From a checkpoint of a small multi-label audio tagger.
Training: 6500 steps, batches of 64.
Rows from block 9 of a small multi-label audio tagger, named by matrix and row number. Rows with one number belong to one channel. Each number is 128 + 32 x the weight over its row's rms, rounded and kept within 0 to 255. All counts start at 0. Numbers have three digits each.
After each channel's rows are labels from the 100 clips, of 14976, where the channel reaches its highest value: "top examples" is what is common among them; "loudest band" is the band of the loudest frequency at the time of the peak. Only what is clearly more common there than usual is listed. The data: synthesised imitations of 52 everyday sounds, one a clip. In brackets: how many of the 100.
# convs1: first pointwise conv (model.blocks.9.convs.1.weight, 288x288x1), inputs 192-287
# convs3: second pointwise conv (model.blocks.9.convs.3.weight, 288x288x1, transposed), outputs 192-287

convs1.100:160218168124109139097069128171081117184119132084103174095154139095100150116151189119096132114075166172181103144120190155139171128086149092106143127141145122149141133152119150139134083129155112148087108098155135072119160105156148169150160168103152098176156127136090161146073123172146090068
convs3.100:157098162149133179152153136133113116126133193157210219058117065219126162174135146215160197149116155081184139120124139170130096073209082111105095142174105077143073134139113132138076078115085149097148174159152099158123146171125154097105103146149123091086112180131117129160069183128138145121
top examples: car horn (43); coughing (42)
loudest band: 2000 to 4000 Hz (33); 1000 to 2000 Hz (33)

convs1.162:167143178154130126134090137109125174099099132158142062150047119096118172171144201138194088116082220108103144111065138132096123153151137080121106130154148118121177106131134171110171108107102191067180118092141126152134066138145157108126151069145136127133096100079137188175129137131108174132
convs3.162:163167103103121153077105111129083141088106125119122081146138147154111198105168177116070161140153148107083109085138194113191171145163061109123097101089117132148142143168177132136114150132114058168087076149086117151131152092133121188166127113116172131105127109116123189185124105144100127103
top examples: machines and effects (71); whoosh (69)
loudest band: 1000 to 2000 Hz (55)

convs1.195:136143120143154134113102149092129100163156128122145151127124121127144141145097165125127105178100110124106079087069073158191082074157146151144126167097123158145145116134150115142117082136069137066104104198077163180157153099124148100086080110125086124141107134120144143128106084131122136083
convs3.195:133109101180171165126088188191168130161101166143189154098144159125124148104103163157106093124124129136134176170116156105172146108111147120153168082076133127157063106103107120147136160143168106178183139128126134113173132175113109193184143107090139167157094132127169159105081071137086114090
top examples: mooing (61); animals (61); wind (30)
loudest band: 250 to 500 Hz (82)

convs1.182:143102086176098126105156173124080101129114128161155177135062104128103100123151094119132105096163130095131135097134158090097144142142137128156182140117134121144146137119133208121193083127095116066145125136070201100133181123126122108151169162117104149115090182117122131129126076134113079111
convs3.182:126094096102121160050093121130134090088092147137133148161181091121085151143099129167151141161149109145101146138115156100123161117129114086141071114121143161178172133119172255105111089098130159090070095116079202089082050109116100130126171127085114097067113121104137160150131089150193100159
top examples: mooing (79); animals (79)
loudest band: 250 to 500 Hz (76)

convs1.80:095176139094128123135133123103100124121160101059204085121134159138137169125131094188135135176151114095151103097132065179124118070137108087114102102102141065085132162098171098180156206119177175045119123130139128109148184141112129149160183185135147160054147123134050107155158103078127113144
convs3.80:125145108165176131155091147112164130125156115119154117141173085129118152155080064106106152083125174017141116095107129137145121103108105128124145176148116124068120115095192127139133104134133134110121195160138142181127114152136090105107115100146131093126149156154155053112129144081093106195
top examples: mooing (87); animals (87)
loudest band: 250 to 500 Hz (80)

convs1.172:157108172095153131133106151165162115136150169161109140089129205130121156126131118140081149180112075113133129123183083165127105180158120137120137057111133107126121152069150170135174115150142106097126076096093116083082091095125110168138058086226113156121096119065195141095102139110169137108
convs3.172:082092089158100139169083135126128156175191087161113136119141144196100151200071121136139159146127042122129153169123144095155133111105115102185093136178109144071089142121161138099124173137134102106156168148135064141119135185131142111116123131149137154159132165118138143122155124174138145058
top examples: machines and effects (99); whoosh (89)
loudest band: 500 to 1000 Hz (58); 1000 to 2000 Hz (28)

convs1.136:099138118084091153111120120085128169107100105126075152119131156141078157139165172108124141104192140111100133169115135131109132172200115125099124132155134095126131145126091099085172089118100052124174133120081148153123118077118074113126141079196094121152056135097066147097083130126102137105
convs3.136:126118139128091114132135042181181152172124119161112191113124185128144164124088154093102103098101198123075122181110143033121116129107133104170136088071115126109183230112151181130117192142122178158095117187100125159181155134136165094114087106108111088135102158156083123140085126161088134142
top examples: music (35); coin spinning (25)
loudest band: 250 to 500 Hz (28)

convs1.189:132165109105091128086192100075111166090149151118070116072207179185119215134155104139147048102201071162108141130062155089124116174117136078126152211145100132200139114149087107094072127111127112086175166124150115129133118112107150114051123137119118158113103140147121109159121168153158124142
convs3.189:149114106172102212104128176136105118147109076125173141113123077102110175140119078062132123130151110155181166174124120155177170101168078140140151159103156149119153120137162126150116125141152142091101095099151131124104113167125104148116127090109145140079157108149138102178122188191148146117
top examples: machines and effects (80); whoosh (75); thin (high-pass) (28)
loudest band: 1000 to 2000 Hz (43); 500 to 1000 Hz (34)

convs1.191:163129201080119128128076132095110167159150132106085091101088175075111094106135126144132100090124091146081099121155140178137094136079132105118133130133114166111090108119163069105137112096111090193138110156137116080119080108130157152103159117147182102148099172137093095091116160093221068123
convs3.191:130138149116101148130146151186093099095157135147093203159139107141176139137146119172150153093087136101081130077126090104119160195110162181118137157158180191109093098126142130119114121126101165127149160111132172072114154120121202123095122097073145140174063099126121120116154109148149148147
top examples: car horn (91); signals (91)
loudest band: 1000 to 2000 Hz (52)

convs1.249:097119137178076097161122079163150093103090127115135118144155115184152094118093197119095151101141104131217153143128130093093111119147113158130060150093114122143134139103114066152083105083117139084112125109154174137146112151144113153161154099176143101161093180080049060119090088141142123090
convs3.249:096143096146127161096115155147143125108135130179111090070157153186124127126152158113118089060103181131156094136127103156162098190112109142061127117124142115163143153117141129110120095154144162056132122141115107119048065139143145144147084147180176105135091120111159101131152144125126137204
top examples: music (35); drum roll (31)
loudest band: 1000 to 2000 Hz (29)

convs1.166:124140125059173102110131103133113151099181090155131066142136113105119091134136096074104172127163176095154156147165050215152154139102152044131102161099144111104155101096153070117174170140181105137150133135127133150111171130141153186169130101134135123130137143156118110063165120142039145164
convs3.166:148098143142104116151121178120092131122175095106171128138100103153125127168141097207126051128121114117154118135091139089136080110129125102142120086155120147111145106120111177089146151149099082080135115153142138144104181178175178121153173090148143055077101150144222122131101168116091105130
top examples: mooing (38); coin spinning (30)
loudest band: 250 to 500 Hz (34)